Rows from block 4, named by matrix and row number. Rows with one number belong to one channel. Each number is 500 + 40 x the weight over its row's rms, rounded and kept within 0 to 999. All counts start at 0. Numbers have three digits each. After the name is the row's rms in percent of the matrix's.
# filt: filter width-5 conv, dilation 16 (model.blocks.4.filt.weight, 192x192x5), inputs 108-119, a 5 kernel for each
# gate: gate width-5 conv, dilation 16 (model.blocks.4.gate.weight, 192x192x5), inputs 108-119, a 5 kernel for each
filt.0 101:489469478545537583502485468421408443496522603471504478498499513549485518527488551504557506511525511513524526481452468513554455467446490585510523451457459472472531509592486475504478
filt.1 103:437497499452431506479499454513536500476539441460456504516430435495509544539447523468504509593507505485446524446546485511441427522557489489473505446577534463457477419472550448504573
filt.2 101:517467486547553458521568447495441467478521523453544441506559433445545493504535488489541510518484532494502489448453529510510447479519577464463486506532502557505452475457556575528460
filt.3 095:485529498494580442470513439462505498498492567464466490567514556454551500551568468496494514450472513481539579491516550489485513453458490493494441568514456527546525492500521449521390
filt.4 101:571421489495559462491495515455484487525468492516467432543526440577489506506476586533456479547529487505489535510428549455425410483573505465442429584522465473466480480540442468493487
filt.5 102:460546447584539458499493557570450458489521552423475565493564488529513474499545507504513536560511483441462490528463491532393528488560570483487520518563518478509454496529477479525436
filt.6 102:512431514509480497550471485483511449470500518551474471437482420537550528422512533503496495563475495498463481475493430450503531522494501526519435491480490530538535474492518536471487
filt.7 102:530483454540475475533545485534563515490482496532509519517467458548476469531536495554479464486596537509436511475471532527534526475490498513519536454476495493483529441548561564451469
filt.8 102:534467493558536564518494482395502443488475475476525483493460504436504539525480570447492493469529596530452537516464484475502503495469474517510495457491518439505440570547509535484518
filt.9 102:476516502440544475454570499464518528503558461546456488496430464483487546532431576510554488414491532498550555547484462483519577511552526490501447473501554470394476485478543528503492
filt.10 096:553497462508541527627484492474493429428487505503472445465501494514465456579476438539485460497502477484477483518511515511562480509427511506482531465545456485559500505538456564470514
filt.11 101:522510486483506417436590483463480489576486532525443546473578497537437498417531479579470514530497485488491587495555486519491487505537424484481551410518510461524534468477559469503500
filt.12 100:549458514522453541510490482458547485466474471585451462521391576500500475394462490485501513478454530509563480493507460445536475492457486487513460520469361527491551596463489523488543
filt.13 103:514534462498551419489533495484573478497507460490368534554498490550418474549503427533535504498475480473486478483508416491518509504513484548468523535494553433532489487515507517512505
filt.14 094:498453458540530445479470458556485585521457485411476493518501518518494549479391534455464505497453528474437469463493539520503494492476507506517568503479478532476550543462441357526548
filt.15 098:410468462528483493521509467510545382558534575515527460488499505528492474529543526510467595412529519504432503460448490506443456515448487502507524500548552450488485543506549512523508
filt.16 100:524529462478480504496497527436456509573460504508454495502476484501518484438468492460518505549489501521458530420449495579422514491485517520519415570526490495477532473532553470477578
filt.17 099:520517503463552388496495534488588501479520449548449505456530503522500464504554555496523455504478436485387415500501481549459457473569520527456460561473515447521472500473503539454438
filt.18 096:508454478452521587475532512521467544548491498517563478550442507512513493559487588523486533501476587523407473482549543459549468494519534580623480463512471587447474454531522517447495
filt.19 098:487443437484551568553495533432522477562437525557512513507511518502482522507518521521553512441451565467496499558548511509486507476492546522526476556432459460465562668510420482544556
filt.20 104:463483452452559472523487488504490511567493509515487399528554518524442549552508468508550526565489498501456514536394497515569461432566509437465481545602596466430536511477520445440559
filt.21 099:555465507523527512484570524500459492552525503498493467525583478519549500529481547507432502501478464436492489496453487532507456470467557500545508484495483499452495531396557526530519
filt.22 098:434428539466522472512519458478524455515502498540498570497453474499544520561497469442455462486508442537503550518451477502458539497590504514396526472476564435493544467438525508501509
filt.23 100:484499536497473506502440493488522533509467407507495490470410571507467418385477473498484434536509433543524567523494467457505548534422443544567593493398495502570506492507513453487422
filt.24 101:462504575582439587451442475516429441511540529522409511539606532568518492403544447463508578571579509485458504489509515525488529482539493502390465535566496469554543516452541474503510
filt.25 100:548549592445482507514438470550525525494460547546565448496517536528480479483437492463560510503432466471499539507509449458535475450507494476510479510472478505567515514537536536462491
filt.26 100:521538550503482506456432539490563487583523498561548542439454539467494479525491493489438458491460385531479518533554483461480460512484554517507545473454482559430455643484502463459595
filt.27 103:468509478503525474511506514501445481503519521541480479457522521429426579528521480427453485512501503462525490444535570507487549483530496522514437481514495515520453517522517529490430
filt.28 103:463474432507564472515498496528544509478450497513479496436476477559580422427576526527504442580489506448459524473465540478477488478506512553537503446510550545526457459484487462542536
filt.29 102:476534580505463504515510486522444516580491508552513421538517513481555469509567534483523512504579423563508494551412515535513495489491500533463551506507534414463495478478470611471471
filt.30 100:436471532590497531520487517446538476544475521485474504467487517490467470518534543531450436545538555462447506467499517531457411493493598507537484434561488479504468490510502553514486
filt.31 099:506518576539413468490485526497477449524581544514472492458544454446530475537526535524488528590454466501470555510501515546577487486469452477520536490476564492450489506483515486492491
filt.32 104:484448515587463426542493465501525485518457513490520499464571440416538532539538510428516497502473553563470474544492440485469527445500499502490481548550519520526473445494526486393519
filt.33 097:533559483534422481489485500550542489490442493447458469496536545483526485472496469430444551499451558519463414495464490535507487495514513434502470512561523547547467460530544459464488
filt.34 099:548427531466499498489444547509520548505502504458534493501482551474457502512462491444492463543500447507500461600534501489459520503460523473477545462540543549497525520446447542565563
filt.35 099:555475547523440480516530484543500503412531479482464532543534459481569504530504484493487509459574453442443496474505488528496500500497495491500495518533438524502518523514450462529496
filt.36 105:436442547530586580525489425440420485465498573495579447450535587501519513457535576438523418553496473511515440532464491475447555490470519463502496503432430504502456563489536572534423
filt.37 091:513476490542530500513457495514493537551493495528552512486461496438506504525510478531530519436516508460463569567539539494496550522559475437472472573458465460510435580571530477505567
filt.38 103:451458551480512507476479560511484593458530515519564467404515582534518474458473533478496508502477502531515539478445428463461528509533440525538481504383526499464467533483508473550471
filt.39 098:463487570474442514519575499490523503530478576553473489508506489504476527506542511469451478457449511467599540545455478486485533526473522585480423522489541450501556524444490543505421
filt.40 100:548549448472484462455509472478469491562492502413478548460526397516465477456486477585508559458535510492531578497440483455474507466460505449508513458541525466469559489528462479546489
filt.41 092:518517563523497516551502515577517518540459460525505423521506558546548449493448450515499493533561468509477577485521497517514511482434504471527557529540533530569533538554517559485562
filt.42 100:459532541516528405495540477502508517480453478499544417481501567487520382480569459484415476488561548496516543537426474488485495499517460483537427514468493488435481473450537509497447
filt.43 100:448517545450502489453494504491538537502524506506537533458466412446574506487556501517475429473512503522548483476565499480497536557479453439568511427489502507492451525461539439529535
filt.44 102:462462570465540522538542554448497445526489471507492536497475519472565495456454463555579443517525504513435485456496436499517505497495497466534532515508428531508486470554451534450479
filt.45 101:544480583473460566481428595492582474447421528553491506490492524538471509447510515521555485504513474528504487517549499503500475494535486473549512568472475534462437468495500482455476
filt.46 099:518446501504561490477545568523493518538483469521427519487534448518450495501509574578442517524526505530397513468500549530423454501464502517467543435502501479480513467487502476537494
filt.47 097:527484560580537426458473386504428541540513454462564481546384470475420528464447538508495530467544571467457458511501466519505495476507457487516574501442441549532507528487462510550491
filt.48 098:440496580499495488507455458471468517485516477497510488491513480509507487434484422463487542471480509553522551487483558509542496547490476493476527488472475543475453468505573544444402
filt.49 095:505484494454482457472552474460487540509469485539447504497526502555514491506478472555460540466571494492494505476406489433534448489487451609484522488500495461503472488512465521517546
filt.50 099:479483562452464565517513513425478529449469510590553491457505498453545424483514491454522493555552510515486514586533510512527506466514417481569524532520555479529481532461515472437465
filt.51 104:562449497423497433549577488473514466547441558485461506451546487500528489516576481481478476486442492540521564477496481453490489521497553569460513435491543446487489475497534489511432
filt.52 098:504445499531506467552451442518477487518493518494479532432536448521639547483486517485498540560475532484524463463520513451464480479471560446500544528563567523462522449593463465510483
filt.53 100:540463422510435523474498500512447542600497469555506474453512558543460520469434475571536498453542461615483575494493439550484495506538474463501527504506462595453532459491530532482530
filt.54 109:447482462537556446452475505541538546511503376439520477519505501510471510526495447491495534545518564500446471479508535535549486502514470440440512435560606503475465407471489534488463
filt.55 100:563463517514501463536466556512478521591448412517508479581478445542466496504546542469460498541463594460477457514538494492503475600428471503544471503518472533482501515454478518495505
filt.56 100:525511526532514490470472496513494471546482484522483490504507550432508417545540481511459455530489567469435469517452543522584558476464486555538480422490538518453495517498487504488440
filt.57 101:502504485411536504515496545459507487552495463532576501497426502541509391461469463491456521534462497567579513495495551447556536471500433482436505531449561495537434487493552470535484
filt.58 099:479477523547510431445539478527537594506460450527448525472521471513628507446550482518451531474487485506431551454480526470529461483467481524499535477491455497561508532462508466536458
filt.59 101:504565540421541437554471504523486444444462508495501432479552474509544490566572561429478441460555508459494465534475513454448597479423490571487532474486541448521526511538520462500448
filt.60 102:404451552459511539449448540545486540508502476470473526520573507579512546470504496425451530516558527482471502491493521485493503567469578462458518505550459506502503416498493475450545
filt.61 101:495501548496509509502530466472446523444539571489497426594563462533472553501462442521505504549435532484548503562486438556507459527525529509477520550515589575526501474441487502501439
filt.62 099:439376501466521500429482564428510416449499480481523458516551519537504566455506559474516499566511434507470419510529560538465545433525541531454462500495535509498381564414532501506516
filt.63 099:445433448538538418481519456550583452495508468492497475473514462498480461457527466441511525548563497521496434489479481529527521407489516497455493485472518541507576466437536509496479
filt.64 099:508447446535510502543524465432495490505518483547466501466554471485487538511470448458507552454473553505488516543577502511597490488491540593461485523558452505499532546536575470516495
filt.65 100:554500471572507433535536525481509499537444514510470501482556497473520516434550460522390527557475493545522509551490575452448475514576558484485543492481475462535470513562502459512512
filt.66 100:497498512494439515508415576561492457549438516458502589520488522548407507548434526540483521509453513476501449449521609493503511547417497411444587541491553516518429518520470518521480
filt.67 102:489453508480493502555425494502541490511472463510497489515468506524464529497530514474468536483444518484494496385514512492439479473464549488551458501520509499561478456461538443520467
filt.68 104:444467489516550478465525540511479513485525492490465528532467517489525481430576572499492435530521486451448504484486530516455449480496564559529486480475505480498517510535508539512410
filt.69 098:544455594458486510481514462509470472486471487483510505455545473472618471467449504428522538474540478540522506532479476577494492471486578456511413477546527563528526484487471485468515
filt.70 101:486549472476490510490451503526564525488467497500538511489392537507445528501497497484458471484481560464540457542537442507505518470550431515511511503451444491541544519470502573461508
filt.71 098:480527368557484495478554484475481442474502533497494549468473586494484502492499521524404451517490411513568462506488491503446484416465563480537555484493453470464539524473521485473502
filt.72 101:495594485462458519551514504512411492576491479525436549552524522448483545483513503554496510507431533523520548557492522467499474500489557543468469533510446446454554536480517469552412
filt.73 097:498528477475530474431546504442523536548527495527530494473439448528498500469455474429545491468510583501501510533524426493508624504440427488492539480482468538556531420521474521517502
filt.74 098:521519484497506525509494477488491447455511481526413488460542488466491550510430511552464531518503544501467533482459516488610472483480527521443477557459442522556479471558488491475492
filt.75 104:499480500494518562538480489450460553587538484470537495528521587426453554470467494542546445495450503506517487511510446435490578549451485471507539521447498468462492498562542519447483
filt.76 098:463546467433564545491503574448483499482498500536481517490429530537498547480574491469501428510457540527502531457480501515568549439497493582458491475428493483490474505534468542478540
filt.77 097:582459525547530464536529515503525439424491491572534465536532446588551472516531558512490478558455437505517521563542478467493482533519509525476534535541477440488564444469507492517421
filt.78 101:552492504495490517504565409502467492497524518471482479524469544580507481382463484459521553503497486468491554441558511495488521539463519541494517492471482543477447488503480479532533
filt.79 095:510524370523547467494521431526519553508498533539509481472517482464506560536567503536511525500485506524438617453448478559544427446534558552551489497567514460477477504542469515474559
filt.80 101:445476536545503432480544529572476513491514521508572463524554539513545450493519492418503637510524541439467441569483460459517492601439531485491486549594525485536481500492556440442441
filt.81 102:514504483512490448563531523532497487587519433453548533504492564495507423500607546505442472586446520457465526459496543490384545553492527494538472506565470487508472500518503496481552
filt.82 099:519537403522552455504482522571548522530473507494571574469513482503449509457529533549495446539502422489469510495461517469507472547426545522493513513448495486461506506462549523523531
filt.83 099:524533524521497470454478536580484513514495470429477571529502511448473482559508482520474546586497506460493488524509507452429411551602592444429520501598568526563438425512466509486494
filt.84 098:477509450490475498495497513475483466511528483464462460440468508492460452438449409444531531484473474586625482517502471480537524455488442508518485479484460527507506517488503513488495
filt.85 103:480602580457450458441489535591551557515520468529482516482466514474494482491521485497510494493496496473590526463488459451517522499523407557498518504419475490524471524387448464526592
filt.86 100:472504506572511453557508540540485491443590555578501419586552496518467531482464539471516478456518440472525519470601550494493456508546563466544475516536573465532529538526547515530510
filt.87 100:553548441494433545549484489532485495514547481562502580552467526509495487523497489517521555465461538547577548528533459441510465551488455498516514472491508522474488482489584494551478
filt.88 102:473472524469531506471507507504523581482448497476504477450572507447505487557549561448510510413444533506507501450437498537449480466473528543520492457489544501453518479561538479455479
filt.89 100:455585605521549542429418471486512480568496475469532491536478484495491525503507533491532406526490542482550509559463446484482486483480532448528514512528541492504524535497477433512592
filt.90 099:516540522506550538546494511477448448481540540515481507547482495437488553478535502495430492520469476505523498500489542478534553487534481537523491445487439443443526607521500587442461
filt.91 103:490551511570513501461511473513586447452472558474541502503561532543501429477508541463500489507461509543480464536530513546513495525493555470490521507548453481428474526464498414526585
filt.92 103:558482493513562486420471573550496544436534440454550517498569482553451486503459591505485440502587475453474516423453555497480545474583555518501485496524575478494479486505473490489527
filt.93 101:523438537484480516520530501527413525503538487422513472512558516488535499469576484524514469461532472544508536529439481544436524494550517473562530471447473493503495537495430622488524
filt.94 092:549569521496523480493534450482541490491505583487550528459526520477518539518528456541478515430443383483462510488464522549523457482492509516451518497538479447495498452460561496393509
filt.95 100:559529469424490546513536471502447522496470546540557567465490498515458456565427505576576500431415495580555571561477459510626494478440430522572551460500457426558497522424548520554497
filt.96 100:468447540480469428555524516525526532501449592539476521488510489465440481523479558477478490590490479523521563487459526476512506471558503477458547464489471496508503481524505515560500
filt.97 100:503486481455485542494522521442477468518536581528499504500432544501495483514524467487426498380391470597591520535525551419593566543443359513549512441503501477496491540578488500500428
filt.98 100:512461523558453433514517470482446515495435522484410515493530422536561509558463510479470503480525497450499514389513546594440487536507592455455479567529439472495503426459452507623436
filt.99 101:500439457528517484468480499501530479499428539511459532453525525497517534553541482484525519452402582478488516512509484471557481480483511479492485466543492522505531502560515505476446
filt.100 103:452550370494498511510463551499453562489505507446602492546459541497443464576522535495518409446518476465497489469520542514487545439558524501486525555486521513507524408506541495446478
filt.101 102:525444506452431517531463483493511465431531536486543491553459437554538518482465468453516449530428512551565499499579486494469507555463528510481536485537490607487487494415554436483490
filt.102 100:548500457551462470501519530462463460528522547415472504510510463529505470465480507547475437504535565513477480475477452544415450525554590550554487436472529495485520531559483518558450
filt.103 098:533505553436474569520441518462507522393481524494573542477453538538518528518471490515506554451513510523493497469523493435475537553586438512507533502387472534455487542455509499478563
gate.0 106:483464538516499507538484545491567478499516504465492480532484441414522506542479482485534578547449474467451435437535579558376498550550545503472537500526503446456479505450535478499562
gate.1 102:557562532437559462532555458443449509484474520479531528465469553510497523512492490537487465527496482473475546563427536509518526499428499601523470534513526476502547486519448498543458
gate.2 097:503460543576514509453442579510483524544436489457485450516526476517539540478538514493502482494529605431544499506501514537524451549472505560487428499514474461474530499503540447449506
gate.3 097:453506542450502436527502543545568462467459509510466507434580480458409500524449483519580547488495509493464512489531539506543542471456470429443484492503489521547476481359479573513543
gate.4 102:507481466529514516528474494436515482559557516562423510505410438530535535437433550531491495457517517477525505513487521429508554454512465450454497482418523461521532507535499497478497
gate.5 105:473516535457516495530533541447435477483483571472497532518529505485555557450549497470534417458489509478583529524536460521388534576593476480487544542439506498449448464576593455525467
gate.6 102:470505489490513409485507572458489538483463495437521552528512434547508486477438600469470535490478506484483489400514563472455539504485490496493525497435636532507495511517454573514476
gate.7 102:488485484520556519476491430507526561540549462442546495439548470526521443517454503482516444566489513523403388517409486485506456466504571460565435529486474510514544490500490501530564
gate.8 100:493505571513452545502458527462447524460442585519556476477526544412550542471437555497468517539454516438477473495556499464490443508549419432527519512498544505512486541436508571503474
gate.9 102:475561541464442485495563442506528534460484455509537568482445511494571532564525454469508430485545477561591540541548414443515474509463487493419454482504483480525512478520507511445455
gate.10 099:502490463462548523504528503481505481496515453447537532537474459572543486441524503491517488562560462477429437443488518520468477523475486522455508502471456448476454555462478487449557
gate.11 102:460521520576474493426462531538545466530506505501490523473501411522468478585520552525435569550472483457499495526455481523534528477414515450534552493524517504543514520575524473449535
gate.12 102:607524524460447528550486473474496456508492500537585444485477528496548542491532568515511495510559506543528499518547560517514511471478499541588466479437426388525524575500567531510467
gate.13 101:474449496535516569454482485467527531491479514546557464485462467516483506550500517510445525575492538513518544569493440550555505414451522474484515477449615486472494501523469470506537
gate.14 097:483431526552486446498510473492523531431521606507423451504539523528491567515422538514485442472503450573499539492453484537507440496536508516469523445491506533493479503508525502514542
gate.15 099:444476568497558602547447552438476465497516520502435495514515501493406511483461464458418471430501550526506498567476530513429471474522472534542427464526497489501489536547459513527443
gate.16 099:469422562498533467499441488448448458473547576514476537443457472488517421550476515433504439491555533502543505524456613547476445440526502457432497487514472539513576548555515499515467
gate.17 099:492464519517489499509530575533516481523540420537510509531534484450563535526555526445508442521546465467443477532505503508477516548512508488485444507504502409466494477458562519487543
gate.18 099:464467513506547521494533506455517468490478509498528478521520490491522500447519506492506490442491574515488526436505478571569428518481492515534458430485489419493504531550446532450424
gate.19 098:444473536467512467439500497575541493488499537525494480470561506462477548524527500464467508459617494480492507455504494524533541473527482543423482516530546568503509479563506515486535
gate.20 102:502448566513415533531506473604463481530553499505500448483500498487503511457448502510417530490492448434549444551537466510573464554469505473471523558446535426462515517524442506414548
gate.21 097:436552475486449472458534544591527558502488476531514428528558515457461430490509424520531557595537458510447423568581515477537534425437550522484501515498530509524572519508499457524512
gate.22 100:504424500572464498546508539526521500494550504500554464527531448513557485550446575509471540480468456419543542507410517453526448502417537506540451517498466462455523483490487588495494
gate.23 102:407496538459457468554511473515529455510464502509472459436520522438469422560501479442482469497520565495468496528525500477431500513493481375492486479548466497440450579478457497508524
gate.24 103:502510457528551503611532525470460490511490585552547496516538492530458458427441534556511500505487545468540520476477525489524466529490523491526418453448464440535538537452491577477486
gate.25 101:455453524510479438554473509513456500442511501468540500556535523436486448596528469481604425544450490539515493529495480504535484528477485530472440555511502490501451462427478506484483
gate.26 099:469486586489462529436509463496485507502490527474537486574460455507522463488520521478483444507460564488540477562523472456494530506473524516473380533451550490460573509470540455558501
gate.27 106:524525522481525442512492529500476571516495511469535458518454416494578405496468530505478480445498574443498503517453519488572481516447453490577469500475577495502500500644501470525459
gate.28 100:518490489523512455505504489536515542508542476559472550560433528484503544471487544471587527470487507477492535537504489506488491472539461552552432514543466419487480487476459425548543
gate.29 100:489477447531432488538495497515479552470475511512482549472489501498440528549478506487496496538528527493494574441571477459468497535399541434557475489430487504499454545539445463489563
gate.30 095:528486483426488495459476569519485470498456576444535484442505481491486451500471535458489493572422511399497468529545526491541494530504421513553528541514468439462415509465458527523519
gate.31 100:535462492485449465438493474526494488456548548472532454551525611572495499475458435418520550488379519531546475471535556436553492493416452477500472454490518514513538514482560491476503
gate.32 098:495532523451482498534480487508521507528490587471479541551525556436509553495555469551513484501548484531516511484540495506525514479522458456491429522456469507545520460506421462492489
gate.33 098:508549528433468482525533510445472501465543560432549514530445505498520498450544507496463467480436504512480431515507562494449475560555493554483524507472485509510538491549513447519495
gate.34 102:492496514501460485508536471531521503472492488484499430500526480511400483515538520519432507475516589505496461483497484579522466539494474486446450511506578470533478527495510473484575
gate.35 101:493477462508558477525464549459541485470461497497440478507516536475551558469525438445533445603463459509444539529507433474540518420495447454464504544503502565465463509459495497535546
gate.36 105:533506575450495530528480503448497431509572558518456533549471482498492437552491537551481486519503523563528582517511521502508465497465568554466541465425472530568457560534544458452481
gate.37 093:437510576488526512522470458504514535524541513460509499474488493501484500476572488413478473538454413486450478552595495531479470567584493525476525477479495498510540480530422520482509
gate.38 101:467388482523490441590515505469481370425508565448531402503517545520558515558547485436461518492548474477524444561529570428433487509582523474486504498554534513459486483541438503464496
gate.39 101:508446474502521549593477456519554599430479524481521436548465554555566445482563420593464506519528524558452486457529530459536520490428524574450464456466471470533435532445496563505470
gate.40 102:421452518527489550464537492485498476509455524506523485473498509550471482470551465517434451495418508576508488450471575494586488520545443442462502523438488543449462536484585527495513
gate.41 102:516530530479514519493423469461434449468478468560501434570627549538535515466488526561504494457528517409466578512516490551521530518505511502465550450471476526559513501480469521520435
gate.42 100:521482553516566475472484502508534511488504553509473506502523501514482463497503562457428481485513550493389464499466504588409485503473535571549506349514532410512524540571441500488440
gate.43 097:490512593492468514486492526438547477554513488495501467540394479496518498489516559488497439582532476500514436472476477533458489500536473495517512549388465429546472562412528564507542
gate.44 101:501417498517503480548490467488494484486577476475498556471525519519454488425468512482518459553465508461496493489573452481484501546441487583531502449415471470529556469556530482470489
gate.45 098:588560490461467452517499534562587505489491507505501551450489515492501569479520561497516529511517507485431481458543557540466516497496498525442453525501484482489594490516512498516514
gate.46 099:544499471519422478524381544458513515498446544513510495442489489455519488568534491419520549444478554455497509505470554552422517475500469480470480448517531513451525500448520495505508
gate.47 099:472485554573505504522495556544448526533518529489572540529502520442473522555577588480478518482457557492473482537532512467485465500484545500494475589484510447554525526485550490493455
gate.48 098:554491500480426529475489479522495486470490515562489475441580515453460553482486451469473467427566576440515555504502477480536548435543471499451510495509445477496519547465470560513525
gate.49 096:518450492461489448495521453444519443474491535522472506562547526516536482491514484533473472545510462476488485460503568524461517506534507525442532431528520556453487446470469505546435
gate.50 102:537558518530477486487507577482527496475538545489588537517450505490522487545553599567455458423492523467560532501471485500496545487526519538528474498463568485520549470551499507496459
gate.51 102:519459489485462475495515520502559456436475531502546489520443463515486432462499508445479535509535555479548459500486513448511442558550460469497444538497532540563472527511476498494491
gate.52 097:521448459487525597503489497492475508464451504504391489434527457485483449539459534479464448441508462551444541455472466528585426484483473503331502503610458498525553477492523514499491
gate.53 100:446515515496485603494486452497394528499454522466509475503539521513479583536537425458423482613510500468467490538488505610463441457514515481440518451478492556545458530470474520500500
gate.54 113:486435542500542430499503505600636491498459434570520464474541484472518475503493497451515534564503478484447523511548530543476548541517415471514488541574585521495457446537481510546501
gate.55 100:458485505512454539561541524485430524535461495474497485552451513446449455580555495492516531522537536474490441512455510445389499481573506479496516493489463542495510506470533480481521
gate.56 101:479456503574495445502571411530551471437474517478436506536512554418531420607540511481507561439470501557491483489510580502543499455517513468495461487496533578510565446532471549477559
gate.57 096:585446459492491446485403506598546526530462478546506500513531470413474535472479561491489537541539572495430466554495521590539493500447531529513461480491449599531588421447468462515527
gate.58 097:504515555480476515476544498547538554392490504526522456508489506551451487482549530496463488435473545369496530536432546520492505501507491516526483480527536544448497508519519517480518
gate.59 099:631543506535421489446540471491457525471491475488547465470411461482482508457444472514401524496465544512469473483547514466517491466464465516483484480542501459539481533550480452548485
gate.60 102:510489511433520462567507548412579457492495498480491532560469526602482473516529462539533474517514549504499472457507468542488514492458541383469499557508517488457469518539528457458520
gate.61 098:463470549493505488516478456469453494489523515526513433490455464501432456488437527454504554524539493367501518423592549454588445469444472495513506479493423444504516523506489461535477
gate.62 096:450472472433435501552476549509469481504506511511494465518497442461421467483445534499548569504576486486529526446482533494549472482425513446481418469491483556477514485553503466381487
gate.63 098:506523456485554505525466469500526439560478566531523526523447500525562476493506515540475464480469558532390502537516534478544514445530541536501471472498425547488516510480506498475470
gate.64 098:553520569513465523557515531527501499423499563493508499515473535521490451609478487482530460493485452488516518530527503435480432523497515534573471517510484449478524507513499467495570
gate.65 101:430489492533452438431480565549492487522502432448523569466524502490494486510452527489459526514484514499502455547481519519548491455545434469487512546515526473558502436431442499495553
gate.66 100:488466529531472464516496520522516468450453502442502526495517440595524556561492522481479464605501514455530513424493485515521481523530436427488561526468441511502502495586515499484449
gate.67 098:487502460539443458528511449498542462473542537512498524570504555496467572512451488527485517560527424492507479484568546471415439533554515466523579470492493569557583428505532475468511
gate.68 095:510534502478506516522515529432502520388456520484471544510527489473508531528453501512489470466462452434563508496472522448590528522508488507487522512527463531539519501521518498521503
gate.69 099:491538538495495515569483479494503450469463503540523488465480480508498482516537495552481513525411577570543551575505561547516489542537427537531369497524478458488560495507565430484494
gate.70 100:489452450482494445476556562547485527498461546563469524532478494518539462504484527495486532481472497487553497521514555518442498543436499544500528510430543527471525540459456460525496
gate.71 097:409495484443497552474526519544454494491516441547528608517518529574493544425591523538449518499514497521473543479536519553477497525489484541486575494480527519497568535475478511456533
gate.72 099:574434469500487495510490534548461480496497513468416473521489503508545519556517544530529489498527574499521404451501458603461519530463477537505423475529474515461496503564519423479474
gate.73 094:524518479466494416533528514527476452472482476510519532487474466539538462541516596502500480485435539528540545550560504553493485464490475440512476459605558538562507475474471520557443
gate.74 101:547483445429489502532453511485505445475516514473448561496482479508470505493431527584476473583445423512504517467477475525499451448451528436445563513498472497537523520474509549526468
gate.75 100:548479507519482545505537546435503476485487519537571452520496534495498473514539492562541433544515490503503489441421506496520431477569539455561531454421498511476534430512499563484494
gate.76 098:530540511397480478524516475516487471533495574485529518501507542474496502488530463527486484466518579476532555509545544488498524532471435588423492456474454560538510485523543523479442
gate.77 094:512471528502506433449494541458491512459530495510515479463482485504440538557493519490501520498498448470559512543564528475473514440434459524559526458489520495597531523503475455501461
gate.78 098:542555512480492463427517509583518508545518506466497531525551514498565573547476473506549526535493533497523526507524512478553463502493452490511513479585440478536532451445471424506591
gate.79 096:502488483498467453515476501511567535479442510494470522465516533507484516498545419502420466455576520497468459433427502597571467528450493564476494537431544488446469538513516487479521
gate.80 098:446431504461526509555505526466486473527498438451488487570536531537459498489539466581458552507496501556561439497483542526534445524482509532525483488517492568507460459491584484513515
gate.81 100:479525488527517489465526470478464526529489528428478575464522456460532500451524486525470464532485467496508442496482532547467443464554537494513482541465481559507496536465465447552507
gate.82 102:497566485506419538539502588497545420484479542489511516525555565451496517567511494486445554517486554507506456518484531529551468507461451494594488543519491486490470535477504445467513
gate.83 095:516486498532443448512460497493526555551491556517443421504498451479508478485500414514446524501482491474480465472477444553481494476534491467475436489576534535522503536471545521479554
gate.84 098:473521507548475538502558488614514527514508519518540600516523523491471531554490511494468512401516511448467483464494534541543555502549491546530442521486421494551464411560533466478545
gate.85 103:523431463507549563512508547415519538484528548552502540474525498501525570516544418490484470493523551465540461551485529470539462464471476604498459503540503470497537517526552465464472
gate.86 104:518524467489549487553536516438487551463432525534493512487521534498506539425490539562517477475490529487543614375525524562500489452558548510478550466489522572416469561543557502503546
gate.87 098:485498523449475458489501509485460535478510586494551453500540473476563493519480484470490544437540499423574560491398542524519478519473466553501454539505443472527584449392445557499428
gate.88 101:495515545531555456498511492522513518483459485434491485516457506447487546565503467529521446521552528457466473528491494483458492485516529546433432501464522439513488428451476553513455
gate.89 098:563520518578517471521451505457509455495533570513488483429545429510482495515459531441504511447480536511532494451527522507560439498485516425499458452535535558560551544524539567484544
gate.90 110:546532468471470563517483517448441459491545627486493516520464540571495473544474522500525513521504496438562578444488467456433517509510468557535535507437523502540470468614485482422473
gate.91 100:440484486465536535532497512496480545494518514466525538488483484488497490535510558440592555509494483506510545498505545481538555540471482514464483475465487472507492461523461521465589
gate.92 100:466511470498457534481525544493485579506503429476560498500532509455481495484497508445458505480525483535530470482502516576489533504511506549444449413494447494582526529471522502489397
gate.93 101:468461455470469510567512479505486499438464416503523498495540461475539523539456482477495534542523483543474466505507456527423557449532490469562486485499521468496478510420442514551506
gate.94 097:502442511527434603512484523547529498528472482558560501458478503547473492480559555486534508466534513503560518525509439493474499471528521506454488491467529566432518498510431506481474
gate.95 102:510458510457462531452509538429513487479519566564438486473460437481507530523463478541520545472492590552581525487454540489532543502436444514463456511463524525450517653559508447476500
gate.96 100:480489586465420587431456532549525540467475462569480511512526518561506466498572439469624509477484513476509484506530498459479525474474450528462493523471451544528536439508505473526516
gate.97 106:547507480499471459445523517518551531411476488490482517501526539522516504466602557553472431472459473552530462496543468479482456446452518473546516515499423513511547506454476484536575
gate.98 101:439559538477563537450483490573485527420508542547495475432567527543495462451402560497520465502484460533416568543536493515511506482538481533517487515597537495438519508541501512459482
gate.99 101:557527426503466531503479505561450499505522510514479487477533496504399427478401572499483472520520482440474530437572452535483518529480519494487482583447462470478456463501479500544485
gate.100 102:478444431548495474504551509522601495555504422479419550496467542479529434525430530537523425488467502488514470499433495520512491460495473454516541538526494588517507456515489504523476
gate.101 099:498568519455480518475467499521478511474513516491483441478432561456490499533552494416484539544450506572471459579475516398464465460521462455550482505469490495436551471524591546483503
gate.102 104:527499506551461471500479494534544520487452404518493510430452452494560491447482510530532566511501529540509493491524510494612547510464380460471495439498510518464422550486495498513459
gate.103 096:492532495534473525504520541505535519492485602549452517507527478545519498450467506544443493451499457502568439470406517487519532483523498505484515511471497490494477541579524515498472